Weights of a small image classifier.
Training: adamw at rate 0.0015, 8300 steps, batches of 256, held-out accuracy 100%.
Rows from block 9, named by matrix and row number. Rows with one number belong to one channel. Each number is 200 + 20 x the weight over its row's rms, rounded and kept within 0 to 999. All counts start at 0. After the name is the row's rms in percent of the matrix's.
# convs1: grouped (16 groups) 3x3 conv (model.blocks.9.convs.1.weight, 192x12x3x3), inputs within the group 0-5, a 3x3 kernel for each
# convs2: expand pointwise conv (model.blocks.9.convs.2.weight, 384x192x1x1, transposed), outputs 0-54
convs1.15,096,217,183,213,194,193,204,200,192,204,230,231,179,233,201,167,175,163,189,224,218,190,232,208,170,184,172,193,168,203,217,181,207,203,241,180,172,223,221,188,229,206,162,176,168,172,192,181,192,200,189,216,207,187,204
convs2.15,104,197,212,195,208,224,218,226,220,191,200,215,217,185,170,170,164,191,197,183,199,187,210,167,208,200,179,207,212,223,179,207,192,217,189,175,178,212,188,196,221,203,161,180,189,187,211,173,206,203,181,219,158,218,162,183
convs1.16,102,261,190,202,168,194,180,240,216,206,201,233,193,186,195,185,180,218,169,208,227,200,185,205,189,180,210,158,184,193,210,192,187,182,198,193,180,208,233,202,186,203,178,174,201,178,201,176,220,209,191,180,241,200,190
convs2.16,077,248,186,243,199,194,222,241,203,199,222,178,214,199,212,135,206,210,187,205,187,234,218,211,229,185,204,176,238,229,193,191,231,214,202,196,206,184,184,213,216,222,209,195,194,191,216,216,189,222,214,216,169,223,196,222
convs1.17,098,218,156,241,179,204,180,221,184,226,237,206,201,214,201,175,201,189,196,253,211,209,216,205,177,198,177,196,151,201,194,185,190,208,226,193,160,244,220,198,212,195,191,199,179,186,192,192,218,186,200,193,234,183,223
convs2.17,102,185,226,227,197,234,228,232,210,204,182,207,215,188,166,187,179,211,172,190,165,192,224,185,201,183,183,193,237,230,186,195,180,209,197,205,187,211,184,196,228,244,147,183,211,193,174,196,213,211,170,233,151,215,162,190
convs1.18,093,205,188,189,213,186,227,198,195,217,180,178,175,230,190,163,204,180,175,182,191,191,224,187,163,200,180,184,215,217,209,212,223,219,210,151,196,183,189,173,226,189,167,199,188,176,235,179,193,212,179,203,221,215,224
convs2.18,087,179,183,168,199,218,193,219,186,210,201,216,201,186,197,202,137,179,199,183,208,185,217,184,201,214,189,203,199,195,178,198,195,193,172,173,177,183,206,202,189,198,186,182,208,201,195,208,214,161,179,173,183,225,180,186
convs1.19,106,241,176,191,178,189,192,215,191,133,188,211,180,208,194,219,190,223,182,193,218,191,201,188,226,197,238,176,191,197,175,223,180,163,209,203,209,193,216,174,208,192,219,196,236,185,189,203,214,209,200,174,185,129,186
convs2.19,084,215,169,213,188,226,226,212,211,185,247,199,203,209,207,172,206,229,205,201,232,225,197,225,225,225,223,212,245,200,189,177,144,188,242,223,226,180,202,196,186,205,213,187,177,172,217,213,202,206,229,219,188,215,230,192
convs1.20,103,183,178,211,190,209,197,210,167,261,214,175,194,197,199,171,226,192,200,218,182,203,201,209,180,233,195,201,202,220,202,198,212,228,170,201,194,220,180,203,192,209,179,232,208,193,211,205,199,201,180,228,208,208,233
convs2.20,097,191,223,213,187,225,183,211,192,210,178,208,194,210,193,206,213,206,191,207,167,203,246,182,206,219,202,206,209,215,200,186,187,168,195,205,193,193,246,188,187,245,216,208,213,204,177,205,205,205,145,199,168,215,201,219
convs1.21,096,245,149,225,178,209,182,230,207,208,226,214,205,205,197,204,208,200,181,242,215,206,203,207,207,193,192,184,156,187,214,184,169,195,211,200,178,237,224,209,209,207,193,196,193,174,194,192,226,195,196,208,225,177,195
convs2.21,096,210,230,228,200,218,231,219,201,207,195,202,210,187,179,185,191,217,189,203,168,221,216,202,191,162,181,186,232,240,193,209,201,225,201,193,190,214,189,204,226,235,157,174,209,184,196,194,206,222,197,233,161,213,179,194
convs1.22,094,162,214,225,204,177,196,178,196,238,205,180,215,197,189,180,225,186,226,197,183,219,185,204,171,221,188,257,203,203,219,197,202,219,189,206,141,204,181,220,192,200,173,230,187,235,197,209,189,175,188,215,198,220,193
convs2.22,090,193,238,197,183,205,171,215,199,206,179,227,183,193,222,195,209,187,202,210,201,205,240,212,207,192,210,195,194,204,198,184,201,171,172,209,215,211,248,207,197,225,210,208,199,225,177,235,203,191,163,198,208,207,185,184
convs1.23,106,188,177,203,184,207,217,204,191,143,181,187,200,209,183,247,194,204,184,186,184,201,201,188,253,200,199,190,218,188,206,226,187,180,188,189,239,179,185,194,204,191,248,200,213,191,176,205,225,217,198,190,192,169,186
convs2.23,079,221,186,184,207,222,187,201,202,181,211,235,199,194,207,183,203,181,206,220,238,233,186,239,223,215,194,212,197,200,182,192,188,178,182,208,220,182,247,171,190,183,206,186,187,196,213,231,180,190,196,197,193,208,242,190
convs1.24,106,169,199,220,185,190,184,182,158,154,178,216,224,191,188,192,185,165,149,201,195,204,200,211,180,193,184,193,186,191,199,207,192,205,198,188,190,193,174,201,215,196,206,193,205,222,218,212,199,191,212,208,188,229,213
convs2.24,097,237,166,201,233,169,171,176,170,190,166,211,193,215,154,194,201,185,221,196,192,166,203,163,214,189,189,213,171,188,199,190,245,210,191,134,174,170,178,202,187,184,186,213,206,183,186,178,184,197,211,188,207,204,195,201
convs1.25,105,200,179,177,173,212,212,158,206,214,197,167,177,176,203,216,147,200,219,215,179,209,209,192,207,221,218,185,223,216,207,206,209,217,214,227,224,233,199,212,203,208,193,196,183,201,164,198,193,222,190,200,217,198,184
convs2.25,117,200,221,193,190,220,163,213,184,197,196,225,178,160,204,189,187,170,189,203,231,227,193,200,194,212,187,145,154,183,207,195,182,223,166,183,198,231,218,203,206,211,181,158,207,195,198,226,211,148,177,209,203,153,224,193
convs1.26,102,208,214,180,223,196,168,170,173,185,221,217,175,222,198,171,174,176,191,203,207,184,212,201,194,182,165,223,216,208,201,218,215,198,191,213,195,200,192,195,171,191,184,188,216,199,193,197,204,203,198,208,224,180,187
convs2.26,105,180,214,192,200,192,215,214,223,216,175,242,197,174,177,205,147,186,180,189,200,198,210,178,205,180,189,174,199,214,200,179,200,218,204,180,184,213,190,189,218,208,162,182,193,185,194,198,218,192,179,220,182,192,166,174
convs1.27,103,203,203,169,218,196,165,184,180,185,215,209,189,223,196,166,182,176,196,197,216,179,215,204,201,164,180,222,216,205,207,208,220,206,200,207,210,203,190,189,176,181,177,192,221,228,199,200,186,205,207,195,217,191,181
convs2.27,089,174,214,191,201,190,209,205,215,211,179,226,205,162,171,204,141,192,191,188,175,185,206,161,204,184,184,169,207,202,191,171,196,196,203,181,170,206,184,201,215,219,161,170,196,195,179,200,206,199,192,218,188,186,163,173
convs1.28,105,177,212,223,199,199,197,209,192,163,179,200,228,205,190,189,210,187,173,161,210,154,194,216,167,151,200,176,165,191,203,194,201,211,171,184,173,196,193,168,203,202,180,186,201,200,214,184,198,167,201,203,201,203,251
convs2.28,097,234,151,200,200,213,161,202,198,179,187,196,183,205,172,179,210,184,234,176,195,191,191,175,217,218,198,235,172,200,196,208,271,207,168,161,191,151,207,218,169,176,199,221,204,173,194,179,185,203,215,168,190,211,212,193
convs1.29,104,256,210,197,209,203,193,205,193,186,254,210,188,213,214,192,193,191,181,175,196,200,168,183,201,176,204,179,207,180,181,200,209,180,163,193,172,194,195,173,178,179,175,179,214,198,153,180,213,187,182,223,238,188,207
convs2.29,103,174,229,213,210,234,218,216,239,182,190,197,216,210,177,187,188,196,181,185,180,193,224,171,199,204,212,197,220,213,194,196,177,218,203,197,190,222,192,199,226,236,163,184,210,182,176,182,221,219,171,231,144,206,172,177
convs1.30,088,213,234,199,222,217,187,192,186,165,211,229,204,223,214,191,194,175,179,167,188,167,197,189,186,189,182,171,171,180,183,174,205,188,152,167,175,187,190,170,211,193,200,205,206,183,203,201,220,182,202,218,230,212,209
convs2.30,105,224,202,206,231,200,209,249,227,182,192,218,217,209,191,126,187,168,215,185,187,196,216,184,241,187,202,222,201,230,190,181,215,222,180,172,192,218,195,202,219,214,186,187,183,182,202,183,193,218,195,202,137,237,179,173
convs1.31,098,221,186,193,196,195,181,251,207,185,221,198,184,199,203,187,264,212,195,183,202,175,162,199,174,173,207,206,179,197,204,195,196,201,212,227,207,178,201,195,168,174,180,192,204,206,203,163,175,193,202,194,157,172,229
convs2.31,083,171,214,196,159,214,181,191,185,188,198,174,206,211,180,236,196,213,204,187,174,185,198,184,195,235,206,211,214,211,208,205,182,172,209,223,188,188,244,181,188,221,216,225,220,192,183,176,197,199,143,183,186,202,222,223
convs1.32,097,187,236,222,196,213,208,197,197,200,187,238,227,205,213,210,183,191,189,157,168,165,195,183,177,202,186,161,154,199,205,187,204,210,168,163,159,166,187,180,196,197,201,217,200,217,232,208,204,180,197,198,215,224,215
convs2.32,099,242,200,225,248,207,193,249,211,188,200,213,215,218,210,124,225,193,226,186,183,203,221,198,251,182,204,239,208,225,201,192,246,226,195,204,204,198,202,223,206,205,215,216,172,199,190,209,205,227,219,200,144,250,187,178
convs1.33,093,187,207,159,199,203,236,185,186,213,198,196,159,199,204,235,184,193,219,206,195,186,200,179,187,164,218,194,190,204,187,186,193,206,166,193,195,205,187,187,210,203,178,207,188,175,179,217,238,237,212,195,230,184,199
convs2.33,089,224,213,173,203,194,177,201,203,198,205,227,178,176,212,182,196,154,201,227,216,235,190,223,213,177,191,156,182,181,201,163,190,175,177,204,217,219,244,181,198,205,209,172,191,214,193,232,194,176,196,185,203,201,211,189
convs1.34,096,166,219,225,184,191,198,176,156,174,168,215,231,175,194,197,173,151,178,180,183,204,187,205,173,207,193,193,192,217,214,197,200,203,199,165,176,198,173,217,205,204,203,186,212,209,200,187,169,180,203,188,182,224,218
convs2.34,107,241,172,206,233,180,183,194,178,184,181,191,197,229,172,189,210,201,234,197,190,178,196,177,214,168,193,241,174,181,196,210,264,223,178,163,177,167,183,217,201,183,202,223,200,186,186,179,189,211,222,190,192,228,191,199
convs1.35,098,211,238,176,207,215,218,160,171,199,208,234,182,198,216,215,160,165,197,184,173,189,168,161,176,213,212,168,182,206,160,175,215,193,173,192,185,186,198,191,194,208,204,210,173,174,183,210,221,215,195,183,206,192,197
convs2.35,086,234,203,206,257,199,177,220,210,180,173,229,205,183,178,158,207,182,214,213,214,197,196,198,207,172,172,219,175,222,207,176,203,211,189,181,203,211,192,194,243,213,198,192,190,204,187,192,188,212,202,213,166,219,197,198
convs1.36,108,210,188,215,212,221,229,226,211,209,205,186,160,179,203,211,147,196,212,188,183,194,185,173,201,184,218,195,202,171,168,171,212,209,151,201,206,198,183,181,186,211,215,148,204,216,201,201,162,180,205,217,164,200,221
convs2.36,096,199,217,171,199,219,151,222,194,223,193,240,179,142,209,190,188,161,181,197,226,221,211,190,204,203,194,160,144,194,199,180,184,203,157,184,201,227,248,206,211,192,184,168,196,225,199,228,217,153,179,190,193,172,205,202
convs1.37,101,191,215,216,211,204,202,223,206,209,212,216,178,218,205,160,167,155,186,204,172,199,188,180,207,183,217,209,211,214,188,226,204,176,168,145,193,231,202,183,217,200,189,159,175,200,215,225,194,228,196,155,183,169,187
convs2.37,118,200,226,193,207,199,209,209,227,200,178,234,222,182,185,192,161,184,186,179,191,185,211,182,206,204,190,192,204,229,190,187,193,209,188,179,191,229,189,186,225,209,179,184,189,190,198,200,210,199,161,226,165,195,173,181
convs1.38,106,200,198,209,203,203,214,218,206,199,196,195,180,208,193,157,174,167,174,202,180,216,173,172,212,188,207,202,198,193,185,214,184,174,173,143,186,207,190,186,210,190,177,166,182,204,200,196,178,216,185,137,190,177,170
convs2.38,099,183,202,174,186,179,198,209,214,215,181,225,208,179,186,202,151,177,162,185,205,172,215,169,215,178,174,179,203,208,191,175,188,200,198,157,178,205,198,211,211,213,186,189,187,209,181,202,212,200,185,218,185,193,157,191
convs1.39,109,198,196,190,207,209,214,197,205,202,192,187,190,209,183,145,197,175,169,198,188,211,165,176,199,194,210,225,188,198,201,210,180,171,188,148,176,190,193,182,208,189,180,185,177,209,193,185,189,219,181,141,209,173,165
convs2.39,098,185,194,170,182,200,200,227,201,191,187,209,204,186,163,209,142,192,183,178,196,159,203,163,215,199,169,206,209,212,182,177,189,201,202,170,173,180,199,205,192,203,184,185,191,197,175,197,211,205,199,212,190,207,170,190
convs1.40,102,197,204,200,206,189,216,174,191,164,205,185,213,185,208,159,219,194,233,146,176,201,184,188,182,217,220,211,206,200,223,173,184,158,207,191,221,174,198,211,182,200,179,215,225,230,208,187,211,193,190,165,226,210,225
convs2.40,070,193,225,188,177,189,162,208,212,209,206,191,220,182,232,216,224,207,214,199,169,217,244,210,200,230,251,181,181,195,193,169,212,148,200,226,216,207,248,198,206,203,225,216,199,210,193,233,183,201,159,184,188,199,202,189
convs1.41,110,203,189,209,221,215,189,201,193,225,167,191,201,194,202,212,209,199,138,179,210,182,203,226,174,208,174,184,168,197,210,182,212,192,214,192,136,163,199,203,190,211,200,216,198,155,167,172,219,194,204,193,212,202,154
convs2.41,102,213,170,191,221,206,157,177,175,180,188,189,175,197,178,198,200,204,227,189,185,204,178,198,192,228,208,216,156,197,186,201,231,200,189,161,185,166,201,201,175,183,214,235,211,169,194,174,183,179,188,182,205,209,233,206
convs1.42,098,169,202,181,197,202,220,164,205,188,231,179,210,183,190,179,234,205,202,159,178,217,172,189,219,208,156,264,233,176,211,170,190,173,224,202,198,206,163,211,181,194,179,228,192,224,228,185,189,195,197,178,216,193,201
convs2.42,091,181,219,209,187,215,173,196,202,201,185,186,191,210,193,204,204,195,185,202,184,190,225,207,206,217,209,206,196,205,204,175,195,179,203,210,198,191,241,195,181,233,209,210,206,205,178,208,204,199,152,206,191,209,195,209
convs1.43,101,175,194,197,183,193,219,173,202,185,236,178,206,186,200,170,232,197,195,159,178,210,171,180,207,192,178,250,235,166,215,150,188,193,211,186,216,207,165,207,176,204,187,212,191,224,233,162,199,193,190,164,227,198,204
convs2.43,088,184,232,196,173,214,175,196,196,215,168,204,172,197,209,209,204,195,177,202,176,182,237,206,217,196,214,199,188,208,197,168,196,192,199,208,210,195,232,201,176,235,199,204,202,221,185,218,207,190,161,203,201,187,177,217
convs1.44,105,193,192,198,217,192,211,206,211,216,188,220,176,216,198,179,211,171,157,205,180,219,195,184,225,186,209,182,190,227,184,234,202,198,210,162,179,203,217,180,228,196,217,188,181,179,204,215,178,218,202,176,203,175,148
convs2.44,087,200,168,189,194,201,214,215,194,171,214,208,204,166,180,203,156,194,175,210,211,190,191,209,223,199,193,207,221,221,177,191,216,191,198,180,211,185,195,154,213,200,179,201,192,203,235,198,186,189,182,198,181,223,173,194
convs1.45,103,200,203,195,214,194,197,194,211,248,177,204,210,188,202,211,198,181,146,169,202,157,202,206,193,172,179,196,178,211,208,184,202,215,187,177,155,174,217,201,188,205,206,201,168,178,197,200,230,198,198,185,218,191,179
convs2.45,111,238,156,193,229,217,152,194,206,176,167,208,182,217,180,173,211,195,243,181,187,194,178,183,199,217,200,240,159,186,200,208,269,207,192,166,182,162,204,218,174,161,231,247,203,175,184,176,187,210,217,181,198,218,223,207
convs1.46,110,195,182,207,211,217,211,225,222,197,207,182,156,191,210,204,145,197,220,191,176,194,191,194,187,183,224,188,201,176,168,182,209,205,148,209,200,205,172,170,200,207,204,150,208,209,200,199,162,188,204,204,149,195,216
convs2.46,093,182,219,184,187,216,160,227,201,221,212,234,194,140,205,187,204,175,182,199,225,225,217,192,211,235,203,147,149,190,208,188,181,208,172,193,195,234,244,218,208,195,179,158,200,203,204,223,226,152,170,202,192,169,220,180
convs1.47,099,166,217,200,217,193,197,218,209,189,205,226,172,206,206,188,173,191,189,229,179,204,195,204,199,220,232,189,212,225,183,196,205,190,178,189,185,234,208,172,212,202,200,180,206,187,194,241,192,206,199,175,182,219,215
convs2.47,102,235,216,214,218,193,211,230,223,204,221,214,227,190,218,143,205,194,193,194,192,234,211,209,226,189,206,181,231,248,201,162,212,220,202,203,209,225,181,208,222,225,193,169,178,211,212,209,197,219,197,220,163,217,200,196
convs1.48,100,234,201,208,223,198,193,217,202,199,223,211,190,184,209,179,198,219,200,211,202,187,183,186,179,215,204,204,159,222,195,199,206,127,189,149,155,222,225,172,211,205,156,175,155,168,240,220,185,232,212,185,183,175,196
convs2.48,083,188,223,198,190,186,203,206,203,244,189,232,214,202,210,206,168,190,169,200,185,199,194,191,199,151,168,187,203,200,192,165,200,193,201,162,181,214,197,186,204,217,194,204,207,214,175,219,209,213,164,234,200,189,130,216
convs1.49,093,188,199,209,214,172,179,172,196,190,227,201,242,205,186,260,213,170,210,220,206,184,218,193,208,200,153,183,195,178,201,216,180,236,225,178,244,213,204,193,214,171,229,217,190,208,185,196,208,197,175,224,191,190,227
convs2.49,102,205,189,237,236,234,200,192,198,183,201,191,198,224,199,204,227,205,206,231,216,194,184,208,200,178,202,198,179,181,241,197,205,223,218,215,223,198,206,213,210,172,215,192,216,210,193,205,203,223,211,173,194,212,217,172
convs1.50,109,203,180,186,223,212,200,206,194,185,211,197,175,184,194,147,197,185,172,215,188,194,226,204,236,185,191,186,201,213,168,172,181,129,213,210,138,194,190,171,209,205,171,220,179,179,208,189,175,219,199,196,202,173,194
convs2.50,079,189,222,183,214,177,211,193,189,224,232,215,203,188,205,197,197,159,184,208,210,190,187,198,219,215,218,201,234,201,182,155,197,167,150,194,189,193,209,146,203,202,206,203,187,227,227,213,183,184,159,206,222,189,171,233
convs1.51,105,169,179,169,183,215,202,179,216,187,206,235,227,205,170,181,204,211,218,217,209,215,176,177,147,207,202,251,227,197,221,226,182,222,189,180,173,221,191,223,197,158,197,196,165,177,212,202,215,205,191,206,193,173,188
convs2.51,075,207,216,243,204,208,212,187,193,206,188,178,199,225,191,175,227,192,232,213,159,168,214,166,228,214,214,195,187,208,214,216,211,207,167,192,178,177,177,161,193,227,186,206,204,188,155,192,158,225,181,216,195,214,190,190
convs1.52,107,240,209,219,228,212,198,220,209,196,211,192,186,209,217,198,190,237,241,199,155,170,200,192,175,224,217,212,199,230,200,208,193,134,186,202,178,225,191,185,209,175,147,192,188,177,226,191,196,219,208,183,216,210,204
convs2.52,073,172,204,182,215,194,194,220,192,222,183,222,200,184,216,198,175,218,181,191,197,202,229,199,226,174,203,178,201,202,212,153,187,188,220,215,203,204,193,185,210,222,152,185,209,217,142,228,210,190,156,198,195,190,166,200
convs1.53,099,214,201,203,203,212,205,207,186,196,229,212,186,185,191,170,189,203,190,210,211,197,202,190,182,201,204,189,178,208,200,190,206,132,199,162,148,209,229,171,220,206,168,180,144,171,252,229,189,228,200,195,184,172,176
convs2.53,102,186,223,197,196,176,228,184,203,227,195,214,211,189,175,208,159,206,183,180,169,189,198,176,191,168,166,194,223,214,188,183,193,184,189,177,174,216,175,167,213,215,177,200,196,196,197,202,195,211,160,244,198,184,163,213
convs1.54,108,197,191,164,175,203,185,182,194,191,190,185,148,181,212,160,151,192,189,194,194,188,213,207,211,189,188,171,188,198,187,177,185,172,185,230,169,199,197,176,188,190,183,206,217,173,182,197,155,194,195,169,199,204,179
convs2.54,089,177,174,220,206,192,218,200,189,192,235,172,200,211,172,202,180,189,181,205,206,194,208,173,220,207,208,190,249,217,204,192,175,185,203,175,169,185,217,181,189,221,212,212,214,199,206,170,180,192,164,199,212,199,179,215
convs1.55,103,245,218,220,219,224,214,214,198,199,226,190,191,201,192,175,195,221,229,201,186,188,186,204,177,204,233,201,166,204,189,193,158,134,186,150,190,192,188,176,195,186,156,183,167,194,207,198,184,209,209,186,193,191,187
convs2.55,080,189,193,160,207,151,175,219,196,239,188,223,189,201,203,201,167,193,193,183,192,194,210,202,234,193,157,174,198,193,186,170,203,190,200,172,167,216,191,191,186,201,203,195,180,233,156,226,187,185,195,225,211,188,173,213
convs1.56,104,179,201,184,165,190,182,180,184,195,211,207,160,157,204,180,154,181,164,212,203,208,203,198,223,188,203,179,182,205,167,183,192,175,191,197,164,206,219,174,207,193,187,197,204,187,216,220,165,199,207,181,172,200,164
convs2.56,099,179,204,215,210,200,238,206,198,184,228,167,226,176,171,182,178,200,140,198,216,198,196,173,220,199,208,184,247,224,178,177,182,188,199,183,180,194,188,168,202,237,191,185,190,186,228,173,195,199,186,230,201,188,189,209
convs1.57,096,237,213,225,211,205,207,229,190,195,226,215,193,181,206,195,183,204,204,211,199,197,198,196,176,218,196,191,179,229,159,200,196,147,169,181,191,224,227,182,215,194,183,166,172,170,260,224,208,236,208,194,191,175,187
convs2.57,091,157,217,212,203,191,207,198,211,221,186,240,219,199,202,202,179,211,180,183,183,198,215,204,182,158,177,171,207,204,188,175,178,185,206,195,194,207,188,193,209,223,173,208,202,190,165,212,204,202,166,230,199,184,147,196
convs1.58,104,180,199,198,184,209,203,207,212,209,200,230,194,191,193,168,195,222,164,231,206,218,187,172,167,236,206,196,207,203,186,202,202,183,172,190,143,222,222,214,201,180,177,184,179,142,213,227,200,224,199,184,181,183,150
convs2.58,066,195,205,238,181,207,229,221,191,176,198,194,189,180,168,158,205,230,187,184,159,183,203,179,162,191,172,210,231,228,196,203,208,198,195,180,187,193,179,176,210,235,153,193,207,171,198,183,197,195,161,225,174,178,169,180
convs1.59,104,214,203,221,202,207,211,204,211,181,217,201,206,198,200,183,194,211,169,217,195,184,204,182,160,232,187,203,183,212,206,207,209,156,209,192,161,225,226,200,226,196,144,196,171,157,235,223,192,236,198,160,173,175,169
convs2.59,079,196,216,213,209,208,220,223,212,195,201,240,222,181,182,180,173,222,204,198,185,185,227,178,202,173,176,207,223,216,198,194,187,210,205,186,182,192,187,193,205,202,169,190,204,193,184,191,212,213,162,209,166,226,140,168
convs1.60,095,193,196,208,190,204,239,184,199,228,236,225,240,242,219,195,187,181,220,155,196,221,194,200,237,197,210,210,188,191,213,186,209,249,190,201,230,188,205,166,195,198,219,188,195,190,191,185,190,196,192,199,178,193,215
convs2.60,086,235,211,189,215,214,177,230,189,245,216,242,194,221,215,207,204,178,206,205,223,223,213,213,221,183,178,217,182,229,201,186,225,194,170,158,210,209,271,176,185,209,224,223,190,233,164,250,198,192,208,203,189,190,195,230
convs1.61,097,202,176,203,185,194,170,197,199,187,196,192,200,201,178,148,189,206,178,212,211,198,203,185,226,190,163,193,198,187,196,189,189,187,198,202,187,188,190,219,194,210,197,233,175,250,202,197,204,203,189,175,200,222,160
convs2.61,135,209,180,213,220,215,195,191,201,177,191,200,172,205,200,199,208,215,189,228,208,185,174,207,194,171,204,203,184,177,237,208,194,222,225,205,217,205,192,240,182,181,190,175,220,199,193,193,219,205,212,163,201,221,221,168
convs1.62,094,207,186,203,187,207,252,183,195,221,224,208,235,232,202,185,176,190,232,175,189,220,200,193,256,196,182,185,196,199,213,193,206,252,182,196,212,199,203,175,196,195,218,200,201,193,212,199,207,180,198,191,171,215,233
convs2.62,084,237,201,187,221,205,190,210,185,229,213,245,171,216,219,205,214,166,221,220,220,220,190,233,237,194,189,203,206,197,188,186,214,178,172,176,214,204,255,167,195,212,232,215,192,224,172,238,178,192,215,198,204,195,197,229
convs1.63,104,214,174,200,212,195,206,192,184,175,202,232,232,203,212,224,227,207,208,213,208,161,218,220,177,183,185,177,208,171,188,204,202,195,186,175,165,198,199,188,183,199,158,175,200,173,195,188,199,196,160,207,198,181,196
convs2.63,074,196,208,195,204,182,209,199,195,200,206,222,207,197,189,216,173,194,184,191,171,194,230,201,220,208,205,190,199,220,183,188,173,197,196,152,183,196,218,179,205,229,177,176,212,207,187,171,218,201,157,222,177,189,191,195
convs1.64,102,243,162,229,188,203,190,226,180,190,176,160,199,195,199,212,186,189,176,237,217,182,209,206,183,238,205,220,232,155,224,184,200,185,217,174,201,200,205,193,207,210,180,192,180,195,219,185,224,212,193,250,168,186,173
convs2.64,085,177,220,236,194,223,208,198,209,167,166,189,231,216,177,202,181,197,178,213,161,205,229,201,194,198,202,189,213,204,217,206,180,173,205,220,192,200,202,186,216,252,166,205,217,171,166,176,208,208,180,219,176,205,204,188
convs1.65,102,226,196,194,225,180,210,178,187,182,182,175,210,200,173,196,213,206,195,223,233,192,194,208,179,158,184,161,229,202,194,218,187,217,170,179,176,191,193,186,166,201,171,156,199,170,199,204,190,226,171,209,217,192,215
convs2.65,101,186,210,221,191,189,238,193,210,220,214,224,223,186,188,220,178,194,167,204,180,199,209,182,186,185,175,163,223,219,185,217,198,204,182,166,182,210,194,173,221,206,180,174,206,203,237,172,200,203,151,243,198,187,159,192
convs1.66,111,221,220,190,200,205,179,157,162,177,193,208,201,181,190,184,210,224,201,205,231,210,193,210,219,151,157,142,227,230,184,209,212,185,144,168,163,200,188,193,209,187,214,187,194,215,195,208,193,191,203,152,207,215,170
convs2.66,090,216,181,214,225,195,208,226,206,178,173,212,208,205,171,176,227,197,209,205,199,175,193,194,225,186,187,201,184,205,213,180,211,243,195,162,195,200,173,220,208,178,164,167,198,190,187,157,204,210,191,201,185,234,198,171
convs1.67,094,195,200,203,200,180,209,164,234,224,175,190,230,221,194,187,183,202,177,192,190,189,198,180,235,220,185,222,182,185,207,202,168,208,161,225,226,221,173,204,169,205,206,208,196,215,187,219,217,181,200,169,154,214,205
convs2.67,084,206,210,186,213,182,211,197,224,181,192,213,213,165,208,233,210,213,164,228,200,171,181,207,220,172,223,182,199,203,231,159,186,192,212,233,220,208,216,167,215,203,193,171,199,216,210,193,209,211,207,190,217,243,206,185
convs1.68,097,187,170,196,177,202,168,204,209,172,198,200,186,210,176,174,197,211,177,203,196,188,190,198,220,176,178,180,194,185,183,190,200,174,197,197,170,188,187,228,199,203,199,236,194,253,215,196,205,213,188,187,209,228,185
convs2.68,100,193,163,217,203,208,208,179,186,165,193,197,172,206,197,190,205,206,178,226,207,182,170,201,201,195,220,210,209,176,232,188,182,221,219,198,211,200,191,236,170,190,184,182,227,191,194,182,215,188,187,184,209,209,231,178
convs1.69,091,192,206,174,196,172,204,228,171,208,207,195,172,188,168,203,221,171,213,180,198,182,197,206,193,167,222,164,206,206,182,215,175,206,225,181,214,179,214,174,189,185,190,162,220,207,212,195,203,230,196,192,256,179,245
convs2.69,101,192,178,222,208,187,232,208,189,214,243,241,187,191,211,215,197,172,201,222,231,209,218,180,230,214,213,196,229,225,206,192,218,193,192,184,188,161,204,186,178,181,218,210,214,218,226,209,189,170,170,173,222,225,181,216
convs1.70,104,174,177,184,181,197,183,213,220,159,186,202,178,199,173,179,193,207,203,192,183,177,200,195,215,206,200,183,180,177,176,183,201,173,217,213,152,198,179,226,203,201,184,236,189,239,211,193,180,205,193,188,203,237,169
convs2.70,091,185,170,206,209,220,191,175,164,175,179,183,181,209,199,208,190,207,185,209,203,178,185,200,196,225,210,218,199,191,221,201,160,214,215,201,217,181,204,218,150,193,217,190,223,169,187,182,190,181,182,189,222,206,235,198
convs1.71,097,198,181,198,176,191,186,184,214,197,195,172,193,209,157,146,170,208,182,214,205,199,215,192,228,212,171,195,204,193,207,179,186,187,186,212,189,186,193,226,196,211,204,243,180,243,214,196,210,201,173,170,177,226,172
convs2.71,136,207,191,217,218,222,190,183,185,180,182,195,177,205,200,205,205,206,192,225,205,181,162,204,190,156,197,199,185,186,226,208,200,217,221,213,226,214,189,221,179,181,191,178,218,192,188,197,196,197,205,165,203,216,217,156
convs1.72,101,179,194,213,201,218,227,195,218,227,197,224,173,216,224,161,193,181,164,166,191,194,178,183,179,219,226,178,168,203,162,211,157,207,186,197,210,200,189,182,192,198,192,177,219,186,226,214,177,209,211,156,218,212,172
convs2.72,085,196,159,229,228,224,229,216,188,213,221,171,225,199,210,193,225,217,198,212,238,210,167,203,188,213,219,202,217,176,221,198,170,236,207,214,207,195,197,210,200,169,172,160,208,165,217,198,216,206,195,180,198,222,224,198
convs1.73,108,199,186,194,194,197,173,199,202,158,221,218,208,218,213,191,214,214,218,224,213,193,231,217,187,216,196,189,229,214,197,218,215,195,206,216,189,161,210,180,213,187,167,178,158,164,199,188,203,208,186,211,212,185,218
convs2.73,102,196,210,185,201,182,203,223,193,231,189,213,185,183,178,204,141,193,185,189,192,177,217,166,221,158,166,169,194,201,196,181,205,207,205,161,164,188,160,201,191,206,188,184,199,204,172,205,210,176,195,214,215,195,151,185
convs1.74,094,181,213,209,209,222,213,182,223,215,214,231,187,216,205,176,192,160,189,178,184,200,187,189,184,226,208,179,171,199,170,208,161,196,179,206,192,187,156,179,174,203,189,176,200,179,234,217,198,226,199,188,237,216,200
convs2.74,104,173,169,211,183,214,226,196,187,203,213,167,192,195,197,212,201,240,197,228,226,207,162,192,159,206,202,194,181,185,226,229,177,234,214,195,181,197,192,197,181,178,177,186,227,171,199,196,234,180,190,203,207,174,198,187
convs1.75,105,229,192,177,202,188,158,202,212,174,173,190,192,204,210,211,220,221,254,206,206,230,216,219,186,212,214,171,184,221,202,217,217,200,197,219,161,216,184,190,213,199,164,220,178,205,191,165,221,172,157,223,196,170,243
convs2.75,093,182,241,199,208,193,178,198,195,214,175,230,186,189,196,200,183,199,177,196,184,191,241,190,207,187,203,179,184,190,202,177,201,176,173,207,189,215,235,198,204,207,181,207,205,209,185,231,206,184,148,176,201,194,161,187